A small class-conditioned image diffusion model, trained from scratch.
Model: activation gelu, patch size [4, 4], layers 6, width 256.
Training: adamw at rate 0.0011, 28700 steps, batches of 256.
Data: trained on simulated stained blood smears, 195000 training examples, 37.7 epochs.
Rows from block 2 of a small class-conditioned image diffusion model, named by matrix and row number. Rows with one number belong to one neuron. Each number is 200 + 20 x the weight over its row's rms, rounded and kept within 0 to 999. All counts start at 0.
After each neuron's rows are labels from the 100 images, of 14848 (inputs lightly noised), where the neuron reaches its highest value: "lies over" is the class under the peak. Only what is clearly more common there than usual is listed. The data: simulated stained blood smears. In brackets: how many of the 100.
# fc1: MLP up (model.blocks.2.mlp.fc1.weight, 1024x256), inputs 0-127
# fc2: MLP down (model.blocks.2.mlp.fc2.weight, 256x1024, transposed), outputs 0-127

fc1.687,190,193,194,204,183,203,190,246,194,203,205,168,196,169,185,202,186,211,147,204,218,203,200,204,181,206,185,196,238,181,202,192,192,198,198,192,187,237,203,209,206,165,196,177,186,184,193,166,218,211,233,193,199,189,195,235,190,202,169,208,204,229,215,202,163,192,243,202,176,178,190,207,227,177,181,190,171,174,202,212,239,222,184,232,190,209,164,216,224,210,172,190,216,223,215,179,208,194,236,168,225,199,146,186,198,207,181,198,167,188,169,206,184,183,237,221,194,184,216,216,213,197,252,206,176,175,187,220
fc2.687,197,237,181,193,212,187,197,166,202,211,224,237,191,213,231,175,188,233,197,204,230,212,189,185,183,175,216,187,185,198,233,171,191,215,212,175,152,200,162,199,175,183,210,210,239,188,184,225,197,222,213,219,206,220,215,189,245,212,225,207,193,226,235,185,202,177,177,215,200,214,227,183,207,220,202,214,215,197,206,205,201,211,204,212,221,179,176,234,183,191,211,197,229,236,172,212,184,205,204,190,177,212,190,229,227,149,170,190,223,227,164,203,170,205,226,193,171,193,222,193,209,211,192,199,212,187,216,202
lies over: small cell (89)

fc1.102,208,196,208,186,218,173,189,235,207,225,226,220,198,165,160,208,187,198,183,152,206,202,186,208,180,222,238,179,208,191,190,194,197,227,255,192,220,198,201,203,195,204,200,160,188,178,197,213,207,199,175,147,187,208,216,184,169,217,211,211,196,200,214,225,210,204,238,190,201,179,184,167,190,196,178,184,202,194,194,197,196,192,178,178,152,211,184,192,150,245,185,208,187,187,214,196,196,170,190,170,221,187,164,196,198,196,199,190,220,198,222,206,215,193,183,210,165,196,178,207,187,182,234,199,197,165,192,223
fc2.102,188,219,210,199,202,191,226,193,187,238,197,144,174,210,214,198,175,194,185,215,158,174,191,157,210,200,166,163,204,174,221,191,168,212,162,203,201,215,204,186,191,180,209,212,212,203,206,166,200,195,181,242,210,166,171,181,224,194,182,200,211,210,205,191,231,202,198,200,213,196,190,217,221,201,183,222,213,214,193,189,205,197,223,226,231,192,210,209,210,183,198,183,191,217,184,192,231,217,225,216,196,203,211,170,190,198,186,213,188,186,184,243,232,229,233,200,227,211,257,172,175,192,186,184,212,246,179,194
lies over: large cell (78)

fc1.368,194,194,211,183,181,226,209,225,201,227,193,203,189,199,216,198,248,176,186,210,174,192,200,176,200,235,226,207,210,194,226,214,213,211,209,192,204,201,211,232,225,192,220,227,244,194,180,208,212,207,184,172,203,190,177,192,222,243,163,183,190,232,184,226,159,195,228,209,180,195,183,194,183,203,206,198,229,194,208,203,178,210,214,195,222,175,200,187,181,194,213,190,223,208,184,188,209,209,176,200,223,208,216,194,195,203,236,207,200,225,209,236,171,225,209,223,197,165,195,202,181,189,194,196,159,224,218,202
fc2.368,221,237,183,199,202,185,202,199,226,195,225,167,207,193,148,205,159,225,208,177,231,222,220,217,215,197,168,190,198,201,180,187,177,167,193,214,208,198,197,185,164,244,214,200,199,196,209,218,216,185,219,241,223,199,204,194,167,156,217,258,209,176,261,162,225,191,205,184,206,205,230,218,207,178,213,228,168,199,183,221,228,217,201,208,181,210,198,175,203,206,191,213,202,183,215,241,174,176,220,204,222,208,195,218,206,225,185,194,207,197,206,169,201,203,201,208,226,205,178,205,211,219,202,199,211,193,177,204
lies over: large cell (35)

fc1.166,186,200,203,215,208,173,219,177,152,210,239,169,221,184,181,219,198,203,218,192,218,233,195,196,186,205,197,187,196,201,222,208,240,221,243,166,175,180,229,210,212,201,182,214,218,193,203,196,159,229,227,174,215,236,210,194,191,189,192,190,213,241,218,170,200,214,168,216,187,207,190,221,219,216,233,230,189,202,238,208,167,203,187,186,199,192,176,224,198,209,234,206,183,198,186,200,196,187,199,174,218,201,204,199,238,198,217,212,200,199,191,195,234,201,219,225,189,241,172,202,162,200,225,198,214,230,229,169
fc2.166,189,176,244,178,246,207,205,258,211,195,188,189,236,183,159,227,208,193,171,214,224,236,212,176,209,177,231,211,182,186,183,232,192,194,201,186,194,171,201,168,207,206,198,193,176,181,217,164,199,192,201,197,182,192,189,221,179,206,196,191,233,180,225,164,184,205,181,214,177,212,218,209,189,164,168,172,203,194,199,175,236,193,210,180,195,212,239,205,215,171,232,170,201,209,160,209,215,227,148,214,193,215,188,211,190,215,228,215,166,186,196,213,243,204,172,209,216,176,200,195,192,185,207,214,196,228,219,197
lies over: small cell (73)

fc1.42,171,188,186,188,204,190,198,200,224,204,253,213,183,228,232,219,218,164,200,218,186,236,157,186,214,200,208,204,197,204,184,177,230,227,186,230,220,192,210,239,180,196,230,199,225,189,214,171,205,212,212,172,186,189,211,215,170,252,191,195,171,199,243,195,190,192,213,178,228,237,228,199,219,221,165,206,210,203,211,199,202,203,169,213,222,209,225,183,190,167,213,222,183,250,175,180,224,204,196,200,195,182,183,178,191,182,239,209,171,216,214,225,234,224,185,215,204,239,196,233,242,203,182,202,217,220,222,217
fc2.42,207,246,194,205,208,191,213,205,189,208,174,187,186,185,184,155,156,249,188,177,202,178,217,207,191,223,198,195,213,211,188,222,195,168,186,194,168,194,191,203,177,188,176,197,196,203,210,202,226,201,199,203,227,184,202,172,212,149,204,199,216,186,206,174,201,213,215,207,181,180,199,205,175,214,222,206,198,248,184,196,173,202,232,236,204,212,198,201,209,245,198,228,212,177,206,223,183,206,212,211,219,203,204,212,204,226,181,207,204,175,194,201,175,196,221,174,219,192,220,201,180,175,232,223,206,179,190,164
lies over: nucleus (41); large cell (33)

fc1.46,188,263,207,212,232,193,197,167,177,204,195,224,194,162,197,221,196,201,203,233,223,223,214,214,210,219,134,156,209,214,227,211,211,200,205,183,216,201,206,175,185,190,251,193,196,181,214,208,198,237,209,191,227,206,213,201,193,206,185,204,172,186,177,184,215,152,220,183,198,190,191,175,244,211,184,192,201,206,186,225,191,181,220,215,177,214,208,224,191,193,254,203,165,193,206,191,212,209,227,198,187,181,187,166,186,197,184,188,221,193,202,207,193,209,194,227,196,172,198,189,218,202,181,189,249,211,180,189
fc2.46,199,182,243,181,205,204,199,222,194,179,162,219,192,216,195,181,197,234,172,239,195,177,194,197,200,168,243,208,204,189,188,214,216,187,188,255,218,185,212,186,196,223,213,205,184,185,207,208,208,207,200,193,187,216,192,181,197,199,220,198,166,140,216,208,200,227,224,193,236,191,234,203,207,230,184,218,195,201,189,240,198,215,233,191,227,173,235,179,206,200,198,211,215,207,189,248,186,197,205,182,226,186,227,210,177,167,193,198,180,162,192,202,210,206,199,209,218,181,182,231,189,197,170,199,187,189,197,196
lies over: small cell (85)

fc1.684,207,208,215,210,188,212,197,206,183,200,216,243,237,181,165,206,198,196,177,189,229,217,165,212,175,195,204,228,212,195,201,218,262,198,211,192,212,199,219,206,225,186,211,202,247,192,203,209,177,208,202,194,246,185,192,220,218,200,181,207,167,222,207,192,198,177,147,182,228,224,214,220,201,154,240,234,171,205,206,213,215,193,208,227,193,211,210,171,231,213,210,222,205,213,194,212,237,235,203,194,206,186,172,214,216,219,219,210,227,187,190,212,217,198,225,194,249,206,170,196,209,201,191,204,183,215,172,195
fc2.684,182,195,156,215,223,186,225,190,212,223,199,217,157,224,242,221,200,229,188,186,202,183,196,208,197,173,204,183,205,186,220,167,183,195,197,180,222,168,210,235,194,168,198,231,176,194,176,237,204,216,233,186,193,194,224,208,233,213,208,229,197,217,218,209,186,222,206,201,196,174,209,182,259,210,222,169,166,185,194,181,227,209,224,189,196,200,210,222,177,201,223,207,199,174,174,196,200,220,224,199,181,246,169,195,202,188,210,181,171,198,227,169,185,178,207,224,202,194,203,220,191,190,175,208,216,178,183,219
lies over: small cell (87)

fc1.106,200,217,203,166,204,171,203,201,203,221,179,186,189,187,202,196,204,179,196,157,189,230,199,198,193,258,220,201,222,193,174,180,191,236,199,180,222,216,224,219,196,195,196,169,222,188,189,185,215,236,226,195,196,208,210,214,160,195,187,188,187,172,205,216,206,237,209,225,196,207,181,176,184,209,198,199,197,186,186,226,192,193,184,205,197,199,189,229,197,207,219,206,233,189,213,173,176,193,234,205,230,199,185,221,224,143,181,194,185,240,166,227,178,212,229,222,162,222,205,190,205,216,220,184,201,208,227,210
fc2.106,220,182,180,188,215,218,210,204,163,240,191,190,184,207,158,230,182,195,181,192,175,201,186,184,174,205,194,178,201,192,217,227,184,196,194,182,203,207,206,199,206,225,169,188,166,190,185,180,179,177,198,198,199,185,194,169,187,175,191,222,202,186,196,188,202,221,195,196,178,197,196,238,204,204,190,202,190,205,222,191,219,213,184,228,196,214,245,207,203,162,205,195,203,217,209,223,252,239,216,194,209,186,186,198,162,192,178,200,160,158,244,213,241,202,222,210,214,214,219,206,206,207,147,178,207,184,213,210
lies over: small cell (98)

fc1.666,170,218,173,210,213,195,199,205,211,223,233,209,180,220,185,210,239,172,218,173,196,201,248,202,194,241,198,208,217,187,201,232,232,196,183,232,211,239,169,204,231,211,219,236,218,149,186,185,197,194,208,196,215,161,214,240,173,218,210,220,184,175,223,185,188,187,193,224,227,213,161,196,203,207,238,196,167,201,182,188,196,194,236,171,219,197,193,212,201,207,192,215,204,188,174,193,190,183,194,180,207,202,206,196,164,196,196,223,188,210,201,196,219,226,221,197,181,205,198,201,236,168,208,220,222,237,187,206
fc2.666,187,169,221,204,191,213,199,186,242,199,181,171,187,219,195,200,189,187,188,237,217,202,149,211,230,147,193,244,180,214,220,183,206,198,199,206,178,197,219,177,203,217,222,202,219,226,188,185,215,195,205,240,204,187,168,182,253,193,220,257,214,211,214,189,184,207,190,223,176,198,238,186,195,211,184,210,219,196,222,233,207,220,181,178,197,188,215,194,223,199,229,191,187,228,195,183,198,223,197,201,189,191,199,204,210,174,170,172,193,207,202,211,174,217,173,177,194,238,203,206,175,214,176,186,189,205,208,191
lies over: large cell (58)

fc1.74,223,196,178,181,207,213,209,196,200,134,203,223,176,160,200,208,251,183,177,179,180,216,152,212,202,174,202,214,214,199,200,210,218,192,181,194,190,215,218,222,171,178,181,191,207,218,199,175,197,194,201,203,177,189,162,207,190,213,188,192,207,226,203,208,193,207,195,191,223,209,210,205,204,207,231,206,188,176,203,230,192,213,212,177,211,199,190,181,221,199,209,205,178,199,222,192,212,183,217,200,189,182,183,241,223,198,203,188,130,223,179,183,188,214,228,204,172,162,191,203,200,205,162,205,205,195,180,218
fc2.74,163,200,191,224,169,178,188,175,194,239,232,208,214,213,221,191,196,188,182,224,202,211,262,188,233,241,172,205,201,194,195,210,204,224,211,203,230,183,195,196,221,213,218,185,192,173,222,188,194,188,197,202,200,231,199,217,201,212,231,235,237,185,193,189,222,197,227,197,188,185,209,206,202,178,154,210,204,225,170,208,202,184,201,242,231,204,204,209,187,198,202,209,221,192,181,246,205,214,219,211,198,187,229,194,200,182,228,183,249,177,221,221,173,191,227,204,223,213,178,208,146,217,233,182,219,212,205,206
lies over: small cell (85)

fc1.247,191,236,191,225,194,204,187,160,180,182,210,208,201,176,205,208,193,183,185,196,204,194,235,196,221,193,190,222,187,187,184,219,203,198,195,211,206,204,239,215,189,177,213,224,232,213,222,205,213,192,221,200,218,166,207,240,166,182,196,206,197,187,251,234,205,187,145,184,219,192,215,195,221,190,225,225,175,253,194,195,170,201,221,185,171,214,191,243,204,215,224,180,164,208,223,223,240,206,227,192,194,207,192,210,209,206,195,226,215,209,216,255,193,230,200,196,209,196,170,199,225,210,209,198,178,207,195,202
fc2.247,195,152,202,198,210,207,211,222,206,178,198,154,179,186,179,202,219,195,197,212,238,193,216,207,225,228,199,183,181,168,184,224,207,205,227,234,156,209,204,200,184,197,173,168,215,180,204,219,201,234,203,185,225,198,176,222,202,215,193,190,224,213,224,202,241,197,190,187,202,215,208,206,206,177,228,213,202,209,189,174,184,228,179,207,193,206,190,207,231,176,220,216,196,195,196,180,189,201,173,200,191,191,206,160,225,216,198,172,232,226,192,192,195,210,208,214,185,201,221,181,226,191,229,171,216,197,223,123
lies over: small cell (100)

fc1.33,224,187,182,209,199,184,217,211,184,203,191,225,213,149,177,223,209,186,165,149,193,208,200,166,239,220,182,198,186,191,189,185,194,199,202,215,195,247,201,230,213,198,213,207,223,187,194,185,207,239,220,173,204,215,256,221,215,220,191,209,199,183,185,182,224,206,227,226,208,191,197,203,198,217,178,253,236,225,206,224,205,200,209,216,212,209,153,195,212,185,186,177,181,216,189,227,183,189,214,162,180,204,204,188,230,178,192,209,197,140,189,237,182,199,194,188,160,189,180,178,203,219,181,187,223,185,218,193
fc2.33,175,188,240,173,215,193,215,210,212,190,193,189,190,221,217,202,201,183,230,233,238,231,205,188,168,197,221,204,150,169,196,196,213,221,210,170,176,174,186,176,199,224,190,191,184,201,208,216,186,177,218,213,176,188,174,186,186,215,195,208,247,233,220,194,223,203,211,162,166,218,228,176,203,214,232,179,186,201,248,169,184,192,184,178,187,213,237,199,202,232,213,194,172,179,235,203,183,189,201,226,221,204,200,189,198,186,198,195,200,231,175,159,225,200,249,218,205,232,215,171,207,192,209,211,168,219,225,191
lies over: nucleus (76)

fc1.563,227,232,190,212,204,146,205,174,195,165,203,206,157,200,216,238,178,186,198,162,206,230,211,193,196,208,191,208,187,180,186,203,171,201,224,207,204,179,229,233,212,204,212,183,203,221,162,200,198,198,224,193,209,217,182,208,213,214,192,203,173,187,180,224,174,184,186,181,212,159,202,208,188,198,178,192,208,226,211,212,206,200,217,231,215,170,190,236,194,196,166,166,203,230,196,210,186,170,185,179,247,212,155,189,215,203,196,192,231,205,211,209,199,231,170,221,170,176,199,180,225,214,230,223,177,171,228,163
fc2.563,197,206,180,177,213,196,190,152,188,203,211,195,232,240,204,193,175,207,164,196,214,229,217,205,205,212,213,203,185,185,225,182,213,189,199,164,190,182,197,184,197,222,149,199,181,208,180,209,179,186,185,202,193,190,212,173,178,205,178,172,187,189,204,185,208,151,218,178,165,197,208,214,218,180,184,198,194,210,227,161,206,216,231,215,221,200,216,204,189,163,236,169,188,213,230,222,197,194,167,184,200,187,191,214,185,189,197,210,190,183,212,184,230,182,200,199,220,179,185,179,230,197,193,213,166,203,205,242
lies over: small cell (99)

fc1.576,222,219,217,194,201,193,177,211,215,196,184,229,227,191,173,212,189,228,196,178,202,230,189,193,227,178,151,193,142,183,232,216,231,189,205,188,201,249,220,189,207,211,180,185,184,221,198,189,224,185,207,183,208,239,212,194,216,221,209,219,214,177,190,205,233,215,192,206,191,225,185,197,226,216,194,182,212,182,226,192,196,191,189,221,201,206,204,228,161,210,199,192,178,245,217,201,200,224,185,186,197,212,168,217,203,201,221,182,181,183,198,176,167,200,182,203,220,192,170,192,201,168,205,204,230,199,210,206
fc2.576,183,195,168,169,184,178,218,214,166,219,225,195,205,234,188,212,183,174,198,176,231,158,225,214,191,227,221,204,213,248,177,175,193,217,203,184,179,184,193,184,177,191,251,221,225,210,214,198,196,174,229,211,216,187,193,191,193,170,191,175,191,232,221,204,157,211,180,210,198,199,178,189,202,195,199,226,189,192,173,210,186,196,188,203,189,232,198,178,234,176,182,200,208,207,180,212,207,207,243,205,224,198,246,209,223,202,191,237,180,200,193,213,205,175,207,232,202,202,223,168,164,185,217,196,207,209,186,204
lies over: nucleus (87)

fc1.384,206,203,221,202,200,180,180,220,207,194,185,226,242,186,162,172,206,221,178,206,194,222,162,203,177,193,201,214,177,153,150,226,205,203,187,195,250,226,203,184,229,206,188,197,225,195,173,189,195,199,225,215,214,233,223,185,224,186,168,219,178,201,197,190,188,185,171,191,224,214,232,202,181,169,244,178,165,214,200,205,164,211,196,189,175,199,203,193,210,199,197,226,154,202,220,212,190,186,209,202,198,158,190,223,235,193,215,201,192,169,181,203,202,225,214,195,191,202,188,216,203,225,168,234,191,213,223,230
fc2.384,201,236,208,214,200,179,162,187,212,199,179,191,232,192,204,181,215,235,215,192,195,202,182,187,202,170,187,208,165,196,199,202,202,212,188,188,202,211,188,173,187,146,210,165,196,224,168,190,204,231,179,224,204,224,190,234,236,185,204,187,203,194,228,198,176,224,201,196,204,202,196,211,170,206,204,188,238,157,217,218,214,225,204,191,190,208,185,189,201,208,192,210,184,188,212,183,226,206,178,207,169,196,209,216,176,184,196,173,196,197,169,170,162,245,174,179,240,188,213,215,206,204,205,195,211,201,177,198
lies over: small cell (52)

fc1.721,209,185,185,185,216,200,216,165,197,198,207,233,221,178,220,211,225,220,200,195,223,214,204,240,193,193,197,203,218,178,207,215,230,220,182,203,224,173,212,222,197,199,201,190,226,181,206,209,209,201,209,209,183,213,207,236,194,220,187,188,154,218,176,239,199,219,204,200,211,153,194,212,190,186,174,178,212,217,199,165,237,192,203,209,227,232,170,187,210,187,233,177,218,224,245,201,205,195,232,202,191,181,181,212,213,173,224,177,198,186,209,214,174,203,199,195,171,174,210,212,213,228,164,227,196,177,166,209
fc2.721,168,181,187,194,170,212,232,202,204,176,205,181,218,197,195,212,179,195,205,236,201,154,209,194,227,230,193,199,170,219,220,170,193,177,193,191,201,229,210,172,207,212,222,187,208,204,206,182,221,209,208,192,202,214,199,184,186,186,219,222,216,199,233,185,183,190,188,221,204,240,186,190,234,163,207,222,197,202,187,223,149,187,196,168,177,175,223,171,197,196,218,221,211,197,218,218,218,210,211,207,175,238,224,204,197,177,203,199,185,212,178,217,215,189,157,177,204,215,208,203,176,220,207,194,212,201,225,166
lies over: small cell (92)

fc1.302,203,216,182,226,209,181,197,208,157,236,217,223,195,191,185,201,241,223,229,195,217,184,206,195,195,176,192,201,201,190,180,233,233,201,191,182,219,195,207,185,217,196,185,202,209,153,173,219,172,227,194,181,209,195,223,209,196,223,206,213,249,208,202,227,198,188,169,206,200,208,174,241,177,195,189,215,201,186,221,173,212,173,197,224,232,172,210,211,175,175,189,181,228,188,248,189,253,229,202,166,218,159,195,196,221,180,206,195,182,184,194,202,210,182,231,201,227,200,180,195,199,200,192,213,186,207,195,159
fc2.302,198,208,206,230,203,197,194,197,203,224,187,190,184,221,185,205,209,172,191,223,182,201,220,195,219,184,190,188,201,216,227,178,155,184,218,208,188,203,198,206,189,168,187,194,152,184,240,220,191,174,206,199,167,229,192,203,217,230,203,214,207,174,198,199,180,217,215,137,212,197,210,193,225,189,171,178,215,255,203,184,165,212,224,218,176,186,185,209,178,168,204,189,206,201,212,192,232,190,212,213,197,211,215,204,190,225,191,186,196,208,214,208,201,172,186,246,172,168,208,199,183,209,181,154,209,197,211,222
lies over: small cell (62)

fc1.215,211,229,203,175,184,201,209,219,198,188,233,184,211,219,185,195,208,263,209,212,209,196,205,197,233,191,189,180,181,180,216,215,186,214,172,193,243,202,216,232,201,223,214,199,225,236,192,182,178,228,211,201,261,229,215,221,200,233,229,212,221,180,215,186,185,199,170,213,216,199,242,226,179,167,185,207,209,173,224,231,184,200,186,195,215,216,202,197,193,188,189,216,192,204,207,197,230,244,213,223,206,194,169,208,225,205,186,183,156,212,190,196,171,204,204,243,185,173,198,202,196,225,185,194,196,209,218,190
fc2.215,180,178,205,222,235,203,214,200,216,210,205,223,193,206,174,195,190,175,181,204,189,209,196,203,170,203,204,249,208,225,212,197,214,157,218,214,169,199,192,176,207,166,190,220,171,178,201,229,200,203,188,227,163,165,181,194,211,149,142,200,196,223,213,189,194,189,210,187,200,195,200,180,205,197,224,224,193,240,180,183,240,191,198,198,204,188,222,196,185,226,173,220,210,170,204,195,173,188,184,182,170,227,218,195,185,179,236,238,239,184,198,223,211,220,218,173,202,188,200,211,196,188,221,228,215,206,187,190
lies over: nucleus (94)

fc1.200,206,175,188,173,197,187,216,188,168,194,221,194,182,205,170,211,196,169,214,168,220,165,194,186,175,207,210,218,191,191,177,183,181,198,225,172,199,174,186,228,177,192,192,186,229,179,216,221,184,186,196,206,225,188,192,196,210,245,190,245,181,207,207,206,210,196,201,192,189,185,173,179,172,177,179,228,195,179,212,152,209,178,195,181,169,206,205,171,193,193,160,182,239,163,181,213,208,167,200,167,197,172,193,210,214,197,173,197,175,198,188,217,204,188,196,197,260,207,200,261,184,240,188,200,167,208,196,201
fc2.200,191,175,194,190,207,189,194,191,227,210,203,244,195,196,181,201,186,203,202,215,221,171,209,197,210,207,209,251,219,216,188,140,185,230,199,227,216,203,213,221,199,191,145,223,175,203,208,199,170,219,203,216,220,201,195,214,227,179,192,236,203,212,190,217,196,193,209,202,194,205,180,219,216,194,195,208,182,257,238,191,180,192,177,166,201,217,229,182,245,194,196,220,236,164,209,189,182,173,191,219,203,212,195,210,169,225,205,229,212,189,193,179,199,161,200,201,191,182,193,207,230,153,209,215,204,185,180,202
lies over: large cell (97)

fc1.393,198,203,179,206,217,228,219,249,196,203,207,225,214,238,196,198,175,165,175,206,204,195,181,234,197,231,166,208,231,191,172,186,175,227,201,218,226,210,210,203,172,193,221,201,200,195,217,222,215,251,206,186,222,196,224,240,173,215,156,204,178,216,208,170,219,182,190,155,171,221,203,191,201,164,213,192,193,205,225,205,193,179,186,194,196,223,191,201,207,200,215,199,214,229,214,194,219,221,194,201,234,195,207,193,228,214,245,240,190,214,187,206,192,205,204,186,190,196,181,197,202,220,192,199,186,201,208,187
fc2.393,200,196,237,202,204,208,198,162,206,199,191,205,209,207,202,201,217,212,187,225,178,223,187,199,211,181,189,241,200,177,235,199,207,187,214,192,195,203,164,202,225,208,172,218,200,195,139,175,172,151,178,217,173,176,190,161,229,194,261,217,240,211,193,230,188,208,168,236,217,202,194,187,219,211,205,196,183,156,191,213,193,202,189,188,203,169,209,200,183,195,207,185,175,195,179,177,211,208,201,195,165,225,216,202,212,179,173,170,219,207,185,180,195,188,203,214,206,203,175,202,195,191,202,189,210,209,166,215
lies over: nucleus (55); large cell (30)

fc1.83,197,192,197,184,167,206,170,204,228,189,214,174,221,230,215,221,197,179,189,177,206,212,177,171,219,208,264,196,173,178,209,223,257,196,173,175,201,201,220,210,192,194,211,191,220,184,195,197,196,202,216,174,213,181,193,211,178,174,211,215,186,231,203,216,167,207,179,230,203,196,207,194,156,202,167,204,210,153,206,188,219,188,181,179,165,211,202,241,158,217,175,209,222,174,201,213,179,207,185,197,236,180,212,220,187,198,185,216,201,164,202,190,187,201,204,165,195,193,214,206,213,243,173,213,210,207,169,221
fc2.83,187,208,210,229,201,205,207,215,200,200,213,219,218,235,244,166,198,222,211,208,200,189,171,216,197,192,200,225,209,225,182,153,189,189,211,191,170,169,199,170,210,211,200,197,204,167,199,210,213,183,189,226,197,256,208,208,227,185,218,193,204,208,200,205,226,221,211,210,214,215,193,179,185,212,194,172,214,198,194,217,183,240,244,190,227,189,186,193,190,215,211,159,183,230,179,226,209,169,193,174,186,205,224,229,230,188,190,166,175,225,199,207,184,197,199,212,186,182,210,248,270,159,209,205,150,202,265,183
lies over: small cell (51)

fc1.311,220,202,231,193,153,213,186,216,174,219,190,208,214,192,185,244,209,177,180,190,208,212,162,169,187,185,190,216,187,173,142,216,198,216,208,190,218,208,176,203,181,222,212,184,190,204,155,202,209,195,193,196,226,198,188,236,204,210,216,209,166,238,212,196,237,181,214,207,157,222,188,198,154,188,189,209,193,175,216,161,215,211,183,214,176,166,206,175,187,216,189,214,177,192,216,242,203,164,176,197,201,153,227,189,205,232,214,191,227,177,234,219,195,224,200,218,205,218,174,191,229,210,160,211,205,214,179,232
fc2.311,189,187,186,217,223,199,221,191,209,162,207,201,197,194,184,185,206,209,187,206,187,189,205,222,210,224,190,179,185,220,219,167,203,199,181,226,177,213,223,227,232,198,178,218,214,210,214,193,192,177,198,178,200,187,204,210,187,220,182,194,243,178,227,209,176,192,177,205,214,190,218,192,232,189,212,208,196,208,153,219,183,186,180,170,197,193,230,234,216,167,223,199,197,194,185,182,171,210,227,192,239,234,182,221,214,206,204,197,154,224,171,187,202,199,201,177,228,202,186,184,159,241,272,198,208,188,209,189
lies over: large cell (26)

fc1.116,257,207,209,139,188,194,183,201,212,176,179,206,190,185,203,199,197,191,195,163,192,216,232,210,203,217,187,178,206,197,177,221,206,244,183,229,200,204,192,171,206,199,238,168,217,200,184,198,218,194,184,200,210,221,200,146,168,180,192,217,196,139,205,202,209,217,203,231,205,189,167,180,168,168,169,188,197,191,215,198,191,197,213,205,208,197,201,231,186,226,212,222,185,187,227,217,212,189,197,198,222,208,181,227,228,139,201,200,207,178,187,230,203,199,181,220,197,183,192,210,231,231,236,217,201,188,246,203
fc2.116,217,201,188,193,211,212,176,183,210,193,189,205,188,216,210,197,201,175,225,225,176,179,221,192,211,222,149,195,215,179,198,177,177,198,227,199,223,219,148,202,175,224,194,222,210,206,203,194,205,220,220,243,228,190,207,200,214,198,198,175,211,190,208,214,216,152,231,172,212,210,179,219,199,201,213,217,179,236,168,187,202,208,220,183,213,173,177,203,185,205,190,175,192,226,164,197,194,231,221,174,188,224,215,182,223,224,166,198,229,192,223,204,209,210,255,172,201,191,201,174,222,178,199,245,210,193,157,170
lies over: small cell (64)

fc1.755,210,201,193,197,174,209,192,226,183,223,222,228,182,195,173,204,210,209,196,231,198,208,209,217,192,227,184,213,212,198,219,169,167,220,242,153,195,176,202,189,190,177,206,183,201,227,249,204,212,167,189,214,147,198,177,191,215,193,215,161,184,195,196,204,216,195,238,187,231,239,192,187,174,186,159,150,222,219,186,196,179,194,204,196,217,184,220,175,203,186,204,194,187,217,209,180,234,190,199,185,170,195,190,148,190,214,214,196,235,225,181,198,166,218,198,197,159,224,218,204,207,195,225,228,196,201,241,204
fc2.755,199,220,202,203,198,180,213,193,174,199,216,143,207,211,222,199,204,187,203,198,174,188,207,195,188,200,222,189,185,211,207,211,216,202,193,230,193,215,202,219,200,210,199,182,167,187,164,192,220,216,216,221,219,207,200,171,195,205,170,195,202,175,175,185,217,211,185,215,192,213,224,210,221,203,209,223,217,200,185,211,201,188,224,211,211,235,193,210,191,203,218,188,188,196,189,231,233,228,213,202,216,216,189,268,207,189,195,254,214,202,194,206,220,211,202,180,206,198,177,200,216,221,204,179,218,211,196,248
lies over: small cell (76)

fc1.273,244,203,199,210,214,205,175,199,230,213,203,201,211,203,190,204,222,211,171,210,181,192,205,201,205,190,182,208,199,190,184,209,222,219,186,185,192,221,200,201,191,224,226,181,195,160,210,182,214,211,202,202,203,164,202,203,191,194,193,210,180,225,203,227,209,176,201,162,210,196,158,197,194,185,194,214,214,219,139,212,184,190,190,232,154,191,222,242,187,178,163,162,187,204,256,208,208,204,218,179,212,198,215,190,206,215,180,210,193,186,204,217,206,219,215,157,243,217,214,150,186,214,169,191,222,240,191,218
fc2.273,195,210,194,209,180,198,180,226,176,181,138,190,185,180,230,203,223,204,202,176,176,189,195,194,229,186,223,177,211,204,190,184,195,187,191,199,206,186,225,205,249,156,186,201,218,221,192,209,209,161,188,186,223,207,210,212,199,202,223,217,201,146,234,205,185,183,187,223,199,211,221,218,178,185,188,185,197,184,214,195,187,168,212,183,209,201,198,217,174,227,232,220,203,175,176,192,188,215,195,196,227,216,199,182,189,200,184,200,197,192,193,195,182,162,192,261,192,227,234,200,211,184,180,214,194,219,195,216
lies over: large cell (26)